config.yaml
model: "image diffusion model"
dataset: "flat shapes of many kinds, plain or patterned, on busy backdrops"
image_size: 48
arch: "dit"
activation: "gelu"
mlp_ratio: 3
fused_qkv: false
qk_norm: true
width: 192
steps: 22700
epochs: 14.9
warmup_steps: 1130
weight_decay: 0.09
Rows from block 2, named by matrix and row number. Each number is 200 + 30 x the weight over the matrix's rms, rounded and kept within 0 to 999. All counts start at 0.
# ada: adaLN modulation (shift, scale and gate of each sublayer stacked) (model.blocks.2.ada.weight, 1152x256), inputs 128-255
ada.1052,201,184,165,158,207,180,158,200,337,200,228,242,198,179,205,191,203,165,212,191,246,208,198,276,246,191,179,211,172,241,243,190,187,211,215,230,219,165,278,184,173,225,170,206,220,196,184,162,209,212,191,177,205,215,151,205,192,191,151,127,195,217,181,204,186,220,189,224,168,195,209,151,207,197,260,245,185,220,210,197,220,179,265,183,204,186,198,201,205,210,235,220,210,188,169,192,178,195,210,181,182,292,216,229,216,179,194,208,209,150,255,226,209,163,206,205,145,207,193,189,230,191,202,185,158,224,187,178
ada.1053,194,181,187,196,212,185,190,215,183,200,186,215,194,204,205,183,200,203,199,196,152,193,203,270,197,208,215,184,205,216,208,196,207,203,190,196,202,180,200,201,192,195,189,181,216,199,186,206,192,170,197,214,187,213,223,206,206,204,185,234,239,181,204,184,207,174,222,203,217,202,205,207,195,216,214,199,224,189,208,214,196,203,217,186,220,207,194,204,209,220,217,208,228,195,189,200,192,188,181,188,199,275,197,205,198,186,207,207,197,180,200,211,202,187,218,214,205,216,198,197,197,198,211,214,202,212,168,205
ada.1054,197,214,202,176,223,196,200,176,220,204,208,220,185,203,205,194,151,242,221,205,194,209,198,175,207,194,215,217,226,192,226,190,218,200,220,209,225,200,214,190,186,214,192,179,213,187,198,189,187,188,179,189,213,179,191,204,192,204,176,200,203,178,212,214,201,207,214,184,208,191,199,216,206,195,170,187,183,222,185,188,203,193,193,204,207,195,199,197,202,198,207,196,220,203,202,198,187,191,191,214,208,208,205,199,204,186,204,216,201,186,216,222,186,203,178,192,230,211,217,196,192,224,214,174,198,204,188,190
ada.1055,167,211,173,208,178,203,196,184,168,200,179,195,189,203,205,184,194,208,186,181,190,172,180,214,203,197,208,188,211,204,185,165,218,224,221,198,187,206,187,183,216,214,203,201,209,204,218,197,198,197,194,196,209,207,220,183,190,186,214,227,223,212,191,188,206,187,195,177,206,218,181,199,203,214,226,210,201,201,205,202,212,191,202,204,208,220,206,194,195,220,194,229,219,206,187,172,196,171,224,203,186,247,213,181,212,203,204,205,204,203,209,186,196,196,205,196,188,231,205,181,207,174,190,224,202,191,210,189
ada.1056,190,245,236,189,212,170,191,244,190,218,216,266,251,183,238,145,218,209,215,174,206,256,221,183,215,212,195,145,185,192,156,179,169,192,165,195,173,164,173,213,222,235,170,216,175,220,204,144,171,192,167,214,270,215,187,193,171,212,144,198,197,236,186,223,163,180,223,178,185,173,182,117,204,181,203,180,151,178,191,249,176,159,206,216,168,217,208,194,188,204,264,166,259,218,258,203,203,202,182,170,215,193,132,235,181,212,182,157,196,192,146,206,149,164,196,208,202,232,251,215,180,173,181,202,239,237,254,203
ada.1057,186,239,177,226,185,204,218,162,237,190,180,200,190,210,225,222,212,222,175,196,209,220,184,238,230,209,178,194,195,184,221,203,232,179,248,227,188,218,188,213,189,204,209,228,165,217,173,264,243,210,143,184,167,227,46,217,200,195,245,175,203,185,214,180,177,188,196,221,198,155,210,199,180,188,208,182,194,239,213,205,161,220,149,229,217,161,215,211,211,213,220,244,241,235,230,183,228,216,226,213,149,242,235,205,185,224,210,190,191,184,201,218,211,229,213,198,186,173,179,226,182,199,229,200,187,205,188,211
ada.1058,199,169,204,214,214,180,204,225,200,215,196,193,207,241,241,171,201,180,179,173,190,226,219,224,208,226,172,210,92,234,214,218,159,233,210,246,217,179,202,228,143,165,197,245,152,191,181,168,198,188,209,214,244,237,291,165,252,181,243,207,208,190,258,159,200,168,230,185,201,246,240,165,181,250,186,159,217,235,171,191,151,246,171,164,189,230,201,166,194,214,221,172,240,197,202,226,210,217,195,233,214,232,220,245,170,209,194,189,218,151,144,199,209,184,248,201,211,166,209,220,218,265,132,221,208,209,247,182
ada.1059,216,177,248,201,197,268,159,164,213,233,183,144,178,168,140,195,165,211,240,193,189,201,255,221,208,180,195,190,212,240,210,155,162,209,173,174,214,148,181,221,256,259,161,182,230,246,174,155,137,177,200,203,190,252,226,201,228,201,183,195,186,148,238,186,235,202,188,201,218,205,187,167,160,153,187,225,253,248,182,169,240,258,228,209,179,182,191,202,185,198,244,215,172,161,172,153,166,210,138,189,191,213,220,205,196,230,211,191,193,279,136,205,159,184,179,234,191,239,181,208,207,198,166,245,234,177,220,216
ada.1060,173,204,211,199,194,252,235,164,185,203,181,221,231,171,233,214,175,177,195,164,192,183,191,160,238,191,172,210,186,192,223,188,174,183,222,240,245,182,232,203,231,160,175,202,191,209,188,225,180,228,228,200,237,234,142,227,146,181,217,212,204,179,166,184,169,169,193,219,234,207,209,214,169,179,191,179,218,213,180,206,208,216,162,202,226,211,176,195,267,197,181,187,202,210,205,240,179,182,249,231,172,165,205,222,193,177,206,229,192,218,245,157,249,254,174,171,217,231,165,181,230,165,206,154,200,156,189,230
ada.1061,195,232,200,216,224,211,173,238,177,180,161,239,194,189,197,195,230,193,181,224,203,255,225,229,167,241,136,239,187,233,187,187,168,175,221,168,195,208,226,174,182,231,190,212,234,215,199,182,234,161,195,228,202,173,230,218,203,224,230,201,238,222,212,164,191,235,192,208,191,221,190,231,190,220,209,170,190,201,212,215,207,226,230,177,240,211,186,228,211,187,196,201,201,223,186,144,214,241,208,169,229,225,245,193,225,207,159,197,240,175,216,199,228,198,185,184,195,233,143,196,191,212,202,229,167,205,205,200
ada.1062,153,247,159,206,167,192,226,228,320,146,223,197,147,174,201,154,91,206,153,142,245,174,216,298,220,154,139,194,196,216,178,198,214,180,185,128,168,175,237,161,201,200,168,166,184,202,219,204,204,161,227,199,134,217,215,151,259,205,174,132,148,224,251,145,159,169,231,197,197,211,163,178,195,238,243,204,210,207,224,165,229,157,186,177,218,219,123,241,162,214,151,216,221,153,187,191,152,182,210,240,151,292,228,207,178,216,169,203,232,246,183,228,216,205,214,199,129,194,180,213,184,211,216,186,217,211,224,191
ada.1063,210,220,204,185,195,215,189,181,231,193,214,186,214,184,203,228,208,204,203,210,205,213,232,185,203,187,192,202,211,187,213,199,203,172,166,192,193,205,225,189,217,192,205,184,190,213,173,221,218,195,207,217,209,189,178,197,196,206,195,173,182,200,210,192,181,232,206,194,189,196,191,201,197,187,163,199,191,202,185,187,198,224,214,215,197,219,215,219,214,199,195,194,178,192,223,197,221,220,214,197,199,186,221,216,196,213,175,195,188,201,196,221,209,187,195,201,226,192,192,210,201,182,217,216,228,201,211,206
ada.1064,215,226,194,160,200,184,206,188,239,200,240,183,220,187,208,224,207,172,212,218,213,216,215,159,204,195,187,215,214,176,191,217,223,191,201,210,211,191,198,203,213,197,204,171,206,211,196,197,191,169,232,187,204,192,178,177,191,188,207,158,159,195,199,191,194,204,183,207,211,183,187,210,215,154,179,194,204,205,167,217,198,188,168,224,208,192,195,218,202,180,209,208,219,209,189,193,198,215,223,196,206,169,196,171,180,227,204,212,154,225,205,221,217,237,180,215,199,205,196,216,181,185,199,202,215,225,197,188
ada.1065,201,210,198,210,194,197,203,170,222,196,200,210,194,175,223,199,189,188,198,212,201,216,212,185,200,198,200,201,200,217,196,188,193,207,193,233,207,200,206,177,220,196,198,216,208,204,207,223,208,216,194,201,191,206,182,188,202,194,204,186,188,208,211,185,202,218,199,192,239,202,177,209,192,188,168,211,202,170,190,190,210,223,215,198,206,189,215,190,174,183,202,204,191,203,207,212,176,224,211,199,213,186,195,201,211,198,197,220,222,209,200,186,217,213,204,173,225,194,189,197,203,212,173,211,213,201,217,202
ada.1066,190,193,194,197,202,205,185,175,225,185,219,190,194,196,208,212,210,171,211,206,202,216,202,181,191,176,194,203,201,207,190,213,213,212,225,198,205,192,195,214,198,188,204,210,213,216,199,198,233,201,236,194,215,207,183,183,196,194,183,176,180,176,208,178,177,197,209,190,192,184,215,181,218,204,176,210,229,203,185,177,198,205,191,191,210,208,205,206,197,172,211,195,202,186,187,175,202,195,240,207,210,183,186,210,209,186,201,227,206,215,204,219,189,188,218,202,212,192,200,207,199,194,187,197,190,186,213,203
ada.1067,222,211,202,214,186,204,209,199,233,202,211,173,225,210,230,197,184,226,176,206,202,191,192,191,198,193,189,188,210,229,191,190,207,225,185,199,207,194,211,207,204,209,214,182,202,195,208,191,190,204,195,197,205,204,178,196,197,197,196,182,176,203,207,204,194,211,209,213,212,219,221,211,212,206,167,194,199,201,188,204,198,218,183,210,201,197,216,223,195,173,182,198,193,204,191,193,211,224,170,196,202,173,214,208,217,213,176,219,192,219,204,194,189,223,184,207,212,222,199,193,207,202,208,179,211,184,190,220
ada.1068,205,233,216,215,213,203,183,196,181,190,203,184,192,203,205,193,207,198,218,220,218,196,200,190,203,213,191,206,224,191,205,167,200,189,201,214,203,176,217,212,200,191,188,217,186,195,186,217,191,206,175,194,179,203,215,193,197,190,195,203,198,226,191,218,208,193,192,197,212,194,198,205,223,214,237,198,177,197,208,184,194,201,210,209,210,184,202,197,184,209,175,198,184,239,199,203,203,192,201,207,197,204,206,166,174,193,209,201,196,179,197,208,213,183,212,224,168,195,232,187,182,196,199,197,214,211,173,179
ada.1069,194,202,171,180,202,197,199,239,213,196,187,219,187,208,181,203,222,189,201,193,197,193,202,196,203,207,232,212,187,224,204,217,170,197,210,172,201,209,229,215,209,200,223,218,208,203,175,217,187,199,187,211,190,175,190,217,193,194,204,197,185,171,208,188,195,161,204,172,239,188,174,221,211,185,186,185,216,200,195,176,178,197,206,188,200,211,203,196,203,195,178,210,207,191,210,203,199,199,220,217,206,214,190,196,206,213,226,186,219,198,175,167,196,189,192,202,216,221,197,218,206,198,168,199,195,213,205,210
ada.1070,219,215,179,183,210,177,190,216,179,195,189,205,183,222,221,180,215,209,206,189,207,210,175,196,198,200,210,191,201,208,195,169,209,182,214,168,204,179,208,202,194,217,219,200,199,201,195,198,223,196,213,206,197,232,216,205,194,204,204,212,216,186,194,199,215,194,175,195,199,191,207,188,219,209,228,197,201,188,195,215,196,202,199,191,182,187,195,212,201,197,207,195,196,201,205,200,195,196,206,206,178,222,234,205,177,186,195,227,199,196,226,208,195,178,198,191,183,219,228,197,229,199,201,200,183,221,203,230
ada.1071,207,195,186,189,213,206,196,184,222,189,202,184,190,187,208,203,222,181,192,190,223,187,189,164,217,179,204,208,213,207,202,197,208,182,188,215,189,223,197,213,206,196,180,217,207,205,210,182,203,221,225,194,202,207,178,197,201,193,207,183,182,229,206,202,178,219,201,199,196,211,200,197,214,201,182,207,198,193,181,183,209,232,198,207,186,223,204,206,203,189,207,212,202,205,187,199,222,220,200,185,200,140,221,209,201,190,187,200,183,205,186,179,210,211,189,201,215,199,214,210,186,185,223,205,204,180,213,216
ada.1072,206,227,191,189,176,200,215,200,169,192,178,218,208,195,205,206,206,207,189,182,169,222,214,239,221,189,203,200,204,216,207,192,231,217,207,221,216,220,203,179,210,182,212,175,237,197,209,202,212,221,223,213,206,198,223,182,202,221,181,239,236,175,204,197,185,185,214,193,214,180,226,212,201,187,210,188,212,177,221,225,184,169,221,217,187,188,214,193,218,204,214,202,187,199,215,222,196,197,209,206,182,245,202,186,166,181,190,187,201,196,206,188,193,202,174,239,209,200,184,215,172,209,208,188,196,227,167,184
ada.1073,202,232,210,197,214,217,188,170,259,212,203,204,208,199,184,220,213,171,205,248,234,215,165,218,190,193,207,214,246,230,212,179,211,208,215,200,200,214,198,150,230,220,189,221,212,212,184,228,221,191,196,225,196,231,110,188,168,224,161,158,190,147,164,196,185,218,221,205,188,175,192,204,194,185,227,209,215,205,205,187,231,187,201,213,201,212,195,196,223,181,243,200,136,220,214,233,223,208,197,219,220,211,187,229,237,211,159,206,163,225,216,190,187,211,188,189,167,213,149,220,190,196,190,191,201,211,193,225
ada.1074,225,192,179,199,179,203,178,195,216,197,177,225,200,197,195,189,178,173,186,206,207,222,184,167,209,204,189,184,192,191,199,189,213,225,193,185,201,203,218,188,211,197,195,222,188,207,205,213,198,208,182,213,206,223,185,198,203,194,226,180,174,192,206,207,233,215,207,201,189,187,187,216,200,188,187,175,204,208,178,193,199,195,211,207,185,192,200,208,213,193,200,196,210,218,205,179,210,196,207,181,194,169,195,204,203,210,210,189,181,185,233,220,188,219,204,206,218,195,187,199,172,186,211,175,187,192,214,207
ada.1075,200,221,189,228,174,210,232,184,82,156,214,195,177,231,180,212,236,176,205,204,150,160,207,135,176,126,160,207,199,207,238,250,194,175,237,139,242,231,181,181,205,156,220,201,228,157,220,202,195,212,205,220,192,172,282,182,193,226,183,273,236,244,214,229,192,218,182,207,182,222,160,212,121,179,143,152,198,203,179,193,198,225,180,181,206,190,232,176,255,199,199,214,228,126,218,225,182,165,203,229,235,143,182,179,172,160,205,205,227,222,180,136,293,189,213,226,257,181,215,197,265,233,235,206,216,201,159,206
ada.1076,215,208,219,232,207,214,203,197,221,217,198,195,200,196,193,220,203,184,192,209,198,221,216,193,190,194,211,203,209,214,215,205,181,200,196,197,214,185,210,226,194,180,201,203,198,222,200,193,226,209,202,204,197,194,181,187,204,204,204,187,182,187,211,183,195,196,206,217,195,202,177,185,219,198,170,180,223,207,207,203,201,198,164,193,210,197,180,199,201,195,187,186,208,197,211,199,199,217,195,207,202,161,198,183,227,193,194,218,199,198,206,204,188,210,193,202,225,186,198,199,194,220,198,193,210,190,214,218
ada.1077,196,185,220,196,203,162,217,183,225,195,188,163,210,211,200,194,210,186,179,186,213,196,203,161,205,181,199,198,206,206,194,213,188,219,184,199,188,204,181,223,204,199,201,178,206,205,196,196,203,181,214,204,158,203,177,201,195,197,188,178,173,202,205,170,189,230,204,230,201,203,193,182,206,195,168,208,192,202,190,206,196,184,205,196,207,180,196,200,176,199,192,197,203,197,219,215,209,197,179,207,219,141,180,202,163,201,183,219,181,226,215,207,219,198,191,201,222,205,203,200,191,222,186,186,219,189,200,203
ada.1078,175,207,228,156,197,218,143,158,194,176,200,241,174,179,223,228,197,223,181,194,176,196,193,225,192,176,181,202,209,235,223,211,239,205,173,236,222,202,203,218,211,175,190,190,250,198,207,166,172,183,174,158,219,210,199,187,194,201,185,217,221,177,212,206,231,182,195,189,196,190,199,220,152,189,180,225,205,163,198,183,195,175,202,197,200,195,188,208,238,200,216,185,177,195,215,211,216,195,211,160,233,240,230,210,197,177,229,215,166,183,248,177,192,187,197,210,235,190,208,223,217,189,190,184,183,190,141,153
ada.1079,209,205,186,205,200,201,211,194,182,202,208,181,229,222,179,200,213,192,191,185,211,218,193,197,191,205,199,175,197,175,217,177,218,205,189,216,192,216,195,220,202,192,192,220,192,167,186,189,209,189,207,193,186,202,215,195,197,207,191,201,199,217,189,206,202,238,213,208,208,209,191,190,219,205,220,201,197,210,193,208,216,195,198,192,200,189,194,218,190,200,225,195,202,203,216,195,203,197,204,207,205,195,208,186,206,182,206,207,223,193,208,201,203,201,191,212,173,184,194,204,198,181,194,212,205,220,189,182
ada.1080,178,219,202,193,192,216,205,211,171,194,196,204,199,210,186,195,204,188,181,217,160,197,191,242,186,195,201,207,198,199,217,201,234,195,202,212,206,202,186,200,206,208,195,194,219,200,186,210,215,194,204,208,205,184,225,190,200,205,207,237,220,202,192,203,198,199,194,202,199,198,196,192,179,205,227,187,206,189,213,180,187,191,206,188,221,188,190,195,210,224,217,222,196,198,197,189,202,178,194,211,192,273,207,192,212,189,186,212,209,176,211,195,208,189,191,186,190,196,192,205,193,194,203,234,190,202,200,195
ada.1081,189,204,195,193,187,202,217,196,176,200,207,215,208,217,202,184,192,214,209,193,199,178,175,195,201,210,192,212,198,190,233,191,199,195,169,189,169,187,213,230,177,182,218,216,218,215,188,198,200,180,191,185,199,159,222,207,207,188,210,207,200,207,196,177,185,209,211,205,193,196,220,189,214,210,211,189,195,185,206,189,203,226,197,214,196,216,194,205,205,214,189,218,225,211,223,187,211,193,186,188,194,210,206,211,190,220,189,190,210,177,191,189,205,181,205,186,187,198,215,191,197,209,209,187,213,194,217,225
ada.1082,215,198,195,191,230,240,167,180,199,207,194,239,193,210,170,204,183,258,147,201,208,209,182,189,239,153,219,230,181,230,281,218,204,229,236,215,189,204,212,229,206,154,233,178,234,214,240,193,155,199,222,122,200,213,148,209,167,240,248,213,190,197,168,221,185,160,165,175,205,237,223,220,227,170,204,229,190,252,191,178,216,239,206,241,186,150,215,189,240,171,231,246,205,178,173,164,251,176,250,184,219,166,186,202,179,186,198,185,190,214,240,171,182,163,171,224,204,208,171,183,221,198,186,199,170,166,186,223
ada.1083,198,179,220,211,200,199,168,187,227,202,195,199,214,208,220,194,198,179,202,216,201,170,208,178,195,214,191,224,209,198,197,188,204,204,199,205,204,210,196,219,198,200,221,218,212,213,212,201,197,193,205,210,197,191,182,224,194,176,205,191,196,216,211,209,193,207,187,174,198,189,206,198,210,196,170,221,196,216,196,222,190,217,178,203,183,185,193,181,223,198,206,210,211,206,214,193,229,208,216,180,206,168,212,188,176,201,191,204,204,214,221,224,187,208,204,209,227,222,207,206,190,217,215,187,194,215,180,194
ada.1084,178,171,195,253,218,201,197,200,139,193,192,179,198,251,159,183,178,191,197,201,185,183,230,183,178,176,228,187,199,202,189,201,147,171,205,156,204,159,202,172,209,223,208,160,208,214,185,242,172,202,180,200,262,213,307,180,216,200,204,235,226,194,205,220,222,219,188,190,194,220,196,247,169,229,188,187,210,195,219,184,215,208,224,206,196,195,181,199,202,216,220,205,215,237,228,174,227,185,224,240,231,181,192,181,172,241,202,204,205,175,171,220,164,182,180,199,226,222,228,234,181,212,157,161,200,198,166,215
ada.1085,218,210,194,216,218,174,185,211,225,192,198,200,206,196,209,208,199,199,201,210,196,197,195,177,215,203,183,221,200,199,196,191,204,222,219,213,196,206,187,214,218,201,194,182,194,192,194,198,201,207,213,195,220,194,182,189,194,202,211,194,195,200,211,213,213,196,193,196,185,194,192,216,193,216,164,180,192,213,194,198,208,219,193,203,217,186,202,181,193,172,198,197,197,169,199,197,188,208,215,207,196,161,209,211,210,188,204,206,175,216,185,198,203,203,204,199,233,194,195,192,187,187,191,201,194,203,196,205
ada.1086,182,202,172,131,174,171,157,229,323,184,158,250,192,160,158,196,210,198,233,168,239,222,217,259,200,255,163,211,180,244,192,218,170,240,185,189,182,202,217,200,172,237,200,213,196,178,176,188,190,204,239,196,167,249,157,239,223,138,208,119,167,183,220,232,151,210,213,201,252,176,198,163,217,145,236,199,213,204,242,205,159,163,206,197,287,205,211,285,226,218,201,218,229,238,201,201,179,216,238,202,197,273,201,182,189,171,168,175,167,144,258,205,174,174,169,215,148,199,175,215,185,220,155,195,172,214,192,174
ada.1087,199,212,193,192,209,210,209,193,223,193,174,185,189,208,184,186,206,225,185,231,187,225,202,188,204,203,205,198,209,217,219,198,211,192,203,202,199,192,192,202,199,214,214,168,204,183,216,193,213,207,213,195,200,230,188,197,196,175,212,201,206,209,216,194,206,225,182,180,210,197,197,194,181,204,159,211,194,250,193,187,198,220,184,188,203,194,191,216,238,187,209,214,212,193,210,168,204,195,213,205,192,199,211,216,164,188,198,228,200,202,196,207,220,208,204,227,238,208,203,188,180,195,188,194,211,210,178,186
ada.1088,207,211,197,210,205,187,192,214,242,198,206,212,200,187,183,186,208,203,196,191,203,213,221,187,204,195,205,225,212,216,209,198,214,173,196,191,205,221,193,204,211,208,197,207,195,233,213,209,202,218,188,183,200,195,173,205,198,195,191,175,179,209,214,193,205,197,221,198,210,216,200,211,209,221,160,199,191,220,183,195,186,198,195,193,210,216,197,193,198,191,194,204,193,179,220,191,218,208,182,199,199,172,190,199,192,219,175,183,210,214,209,209,193,197,181,204,234,206,224,212,213,208,204,187,219,199,191,197
ada.1089,195,184,194,185,194,200,200,205,176,207,202,213,183,195,210,192,216,232,202,207,165,201,179,259,219,209,201,214,177,207,190,192,213,211,184,195,182,190,206,199,193,192,199,200,194,211,204,196,202,191,197,203,197,180,222,193,202,222,211,234,230,208,201,212,189,195,188,188,202,208,206,203,202,200,215,200,228,205,184,193,204,194,216,213,198,201,184,214,190,211,213,195,206,199,192,196,207,182,216,186,202,263,199,181,208,208,193,188,207,195,200,200,210,221,220,171,208,213,199,208,184,224,193,222,202,215,211,190
ada.1090,185,194,223,210,228,221,227,213,225,191,200,190,204,205,185,201,212,208,182,219,186,183,195,192,216,212,205,190,235,180,223,193,200,192,212,188,191,197,194,207,213,199,203,209,206,204,196,187,204,177,195,166,194,213,184,209,198,191,227,198,193,216,213,202,210,194,200,206,193,189,194,207,207,193,161,198,162,195,204,209,184,216,225,209,206,184,191,201,195,204,196,170,212,195,227,192,183,205,193,184,177,196,196,217,176,201,224,194,181,180,208,199,200,212,201,198,239,201,172,206,189,208,210,213,176,197,200,180
ada.1091,204,197,198,203,199,202,191,202,167,210,185,195,220,211,200,216,212,191,224,221,214,173,231,177,194,200,215,203,188,183,181,198,195,210,182,195,207,185,219,200,202,223,184,212,193,196,183,204,205,230,200,193,214,206,216,210,201,208,214,205,207,219,189,189,188,200,209,196,185,219,180,180,213,212,231,195,202,187,192,217,221,208,202,245,223,199,169,207,187,214,191,202,206,217,196,210,183,183,182,200,197,201,179,199,217,200,226,204,227,199,177,203,219,212,191,190,166,190,203,213,217,207,221,198,206,188,199,192
ada.1092,197,182,241,206,224,207,204,198,134,213,230,233,190,226,168,230,232,235,139,228,188,165,217,124,194,223,250,180,207,188,185,194,237,206,190,232,186,148,202,189,224,198,149,194,220,208,196,213,197,200,208,195,214,177,200,195,147,207,184,237,191,186,145,253,204,186,204,186,179,206,186,249,178,227,176,227,177,205,185,148,208,212,217,166,252,215,192,182,243,217,246,164,199,227,163,216,207,181,177,195,157,129,185,213,237,186,203,185,222,266,198,183,190,181,182,229,230,196,231,236,225,184,235,226,206,180,226,231
ada.1093,210,211,239,202,190,178,185,178,234,206,221,193,219,173,195,230,192,231,225,196,206,229,184,200,204,172,201,184,192,215,193,244,161,200,198,204,217,191,213,211,217,180,223,229,161,184,186,203,231,207,198,198,184,216,174,213,192,200,189,179,176,187,206,209,205,166,191,214,204,201,238,214,183,204,190,185,229,209,185,217,193,210,207,195,209,195,201,202,199,188,188,217,239,224,183,246,208,207,187,191,191,199,198,207,197,191,206,188,192,211,207,188,241,177,196,218,203,174,195,200,195,187,223,175,192,186,184,201
ada.1094,179,194,203,186,204,173,228,205,135,169,198,181,199,226,221,240,162,237,143,214,167,212,184,191,165,226,211,262,142,218,172,202,198,215,234,194,217,234,198,220,185,189,222,206,177,184,209,254,222,160,197,215,147,197,262,242,217,135,178,233,195,122,242,232,220,160,213,215,167,199,224,210,199,195,158,234,245,170,188,141,172,182,144,130,167,208,212,131,187,187,180,198,250,180,226,184,232,215,188,272,196,178,181,151,200,190,160,141,201,193,184,215,163,206,187,197,230,169,235,211,172,182,208,208,191,191,162,181
ada.1095,197,198,196,206,190,175,182,208,164,199,213,219,191,217,187,196,181,190,193,196,196,216,185,194,199,199,202,204,191,178,196,202,201,213,204,228,187,201,204,199,193,194,215,209,208,166,206,187,195,197,218,223,214,197,225,168,193,183,190,225,222,198,196,213,226,180,216,194,198,202,188,193,230,178,225,193,225,210,183,192,223,219,195,190,216,211,204,211,185,211,213,218,187,187,179,205,194,191,196,205,164,245,195,181,191,200,192,191,192,197,199,188,203,198,205,193,190,205,199,196,201,192,221,203,204,205,206,189
ada.1096,222,199,231,203,196,180,192,223,214,191,262,192,210,177,202,170,222,199,187,212,210,203,218,214,180,147,246,201,181,203,182,182,176,221,151,209,213,205,193,177,192,245,200,186,233,218,216,209,178,198,186,187,209,163,119,178,184,220,144,182,222,199,207,225,225,166,186,236,176,190,187,224,208,216,208,200,216,208,178,180,211,186,201,239,196,215,217,193,235,199,221,206,219,208,220,198,184,214,201,190,210,210,201,206,215,189,196,212,211,211,215,176,214,211,229,240,187,195,253,180,217,178,200,210,215,208,212,186
ada.1097,226,264,198,277,194,245,154,170,123,183,258,218,208,158,202,265,266,204,139,185,132,274,214,163,198,146,186,187,199,243,196,190,215,193,195,232,234,231,200,178,230,165,176,185,252,255,191,180,212,227,196,149,196,138,247,155,196,204,174,268,249,211,213,193,189,196,192,189,203,219,151,173,208,244,154,195,159,161,190,188,185,154,213,212,177,179,193,174,195,185,155,203,275,163,206,164,200,229,171,200,202,199,199,151,194,155,201,179,236,142,196,242,191,170,211,138,266,223,170,181,217,236,227,221,218,238,151,141
ada.1098,188,224,189,213,199,222,204,154,235,172,202,187,177,171,175,211,178,233,239,208,213,198,184,198,214,188,204,157,179,214,204,175,248,176,184,178,182,202,205,183,211,190,211,227,183,206,223,205,218,236,219,201,179,214,73,202,161,177,187,176,202,169,174,174,186,222,207,206,199,196,226,174,185,200,215,182,210,194,153,185,211,195,156,179,208,191,195,182,222,167,186,213,207,195,216,201,200,216,196,205,184,193,191,184,182,201,193,208,194,207,232,182,202,193,163,205,175,178,199,212,179,209,241,198,223,182,228,176
ada.1099,213,174,231,200,238,214,188,206,288,205,196,205,192,223,165,218,183,197,187,199,223,175,158,230,209,188,209,169,230,196,188,230,218,202,140,209,190,154,209,191,213,208,187,191,213,224,193,216,207,205,166,198,204,217,160,203,215,229,185,154,171,171,193,182,210,174,199,194,249,190,209,209,181,188,214,220,204,210,204,179,225,180,205,199,223,190,205,222,170,201,195,198,148,180,196,208,199,223,215,213,226,194,194,171,218,197,251,190,192,200,144,195,195,199,202,262,173,192,218,210,204,196,201,193,207,191,219,168
ada.1100,194,194,196,179,224,183,201,197,226,196,193,203,187,184,199,201,190,199,202,208,186,205,204,192,210,202,209,210,157,181,184,211,189,219,214,176,222,215,221,191,191,200,199,209,176,216,193,191,179,207,200,180,213,199,185,202,207,235,200,191,202,199,214,198,190,184,176,214,212,195,181,209,187,203,173,210,187,213,200,185,184,204,190,181,227,209,192,220,201,223,167,188,218,199,182,198,229,209,195,178,209,194,205,199,219,204,221,213,210,216,199,199,184,196,190,182,231,200,204,185,212,199,193,186,224,189,185,205
ada.1101,214,192,192,190,206,190,224,182,231,214,199,179,215,237,180,204,191,207,218,203,220,214,212,171,237,210,203,200,226,170,194,202,219,181,247,174,184,183,179,239,189,210,169,222,188,235,234,174,224,200,216,176,220,247,74,196,157,188,212,171,123,203,133,186,215,221,211,194,216,238,196,202,240,163,200,199,229,202,188,206,228,184,219,241,194,171,240,228,206,181,221,177,190,183,251,153,204,165,198,205,201,156,181,229,218,222,235,230,224,195,222,179,226,203,213,203,184,209,209,209,217,185,248,176,238,168,195,228
ada.1102,177,193,214,199,180,225,209,196,223,201,218,201,200,185,203,181,181,179,208,241,205,184,182,194,209,184,201,197,194,197,204,206,184,181,215,190,197,203,211,221,211,173,206,192,222,201,190,211,194,207,178,189,218,188,113,193,186,198,214,181,168,173,195,246,218,196,176,179,191,144,197,221,207,182,204,222,212,192,202,210,187,221,159,184,204,206,213,157,211,193,226,198,215,205,199,231,200,203,180,213,214,199,182,199,182,201,197,208,208,226,196,194,220,191,149,192,191,203,224,241,186,198,217,168,203,195,203,208
ada.1103,198,184,243,128,186,239,190,192,122,223,214,144,174,227,212,193,201,222,225,183,165,222,244,156,191,246,218,203,177,206,237,204,170,198,157,202,156,147,238,219,202,161,187,155,217,160,180,218,223,163,209,198,186,206,264,218,226,154,242,250,219,193,214,220,196,193,235,244,197,220,204,203,163,191,166,200,213,200,178,173,198,232,224,176,231,224,130,194,162,215,193,227,185,182,212,211,186,186,148,228,176,157,236,208,132,197,204,194,245,245,180,235,207,204,158,198,231,184,222,210,177,181,187,170,184,171,237,201
ada.1104,223,196,184,187,184,168,185,180,220,227,167,192,208,193,229,225,211,214,227,208,204,220,233,213,213,226,159,169,213,201,235,209,208,223,205,203,206,197,218,203,179,199,202,222,171,182,183,226,180,193,223,219,177,215,264,175,253,174,212,184,182,195,240,200,176,180,219,205,201,223,214,169,184,161,193,149,213,211,198,225,217,171,170,177,199,227,234,195,167,221,194,206,201,173,229,229,199,172,161,193,200,217,199,202,159,225,176,223,159,204,193,212,219,207,179,211,189,210,189,216,213,201,172,176,223,223,204,206
ada.1105,159,202,193,153,204,191,221,180,219,156,220,218,181,199,161,200,234,203,189,229,203,268,192,217,188,179,202,187,222,199,172,243,201,176,200,224,171,207,204,219,189,197,194,182,194,195,199,237,174,244,209,207,201,209,238,212,227,209,219,189,172,228,224,208,212,180,178,228,194,222,198,208,207,198,202,172,173,194,222,158,190,189,221,200,182,174,198,209,243,216,178,195,200,187,188,195,173,223,192,202,191,213,205,222,189,198,196,179,232,189,185,196,179,164,207,169,188,145,194,210,200,175,212,192,167,199,214,264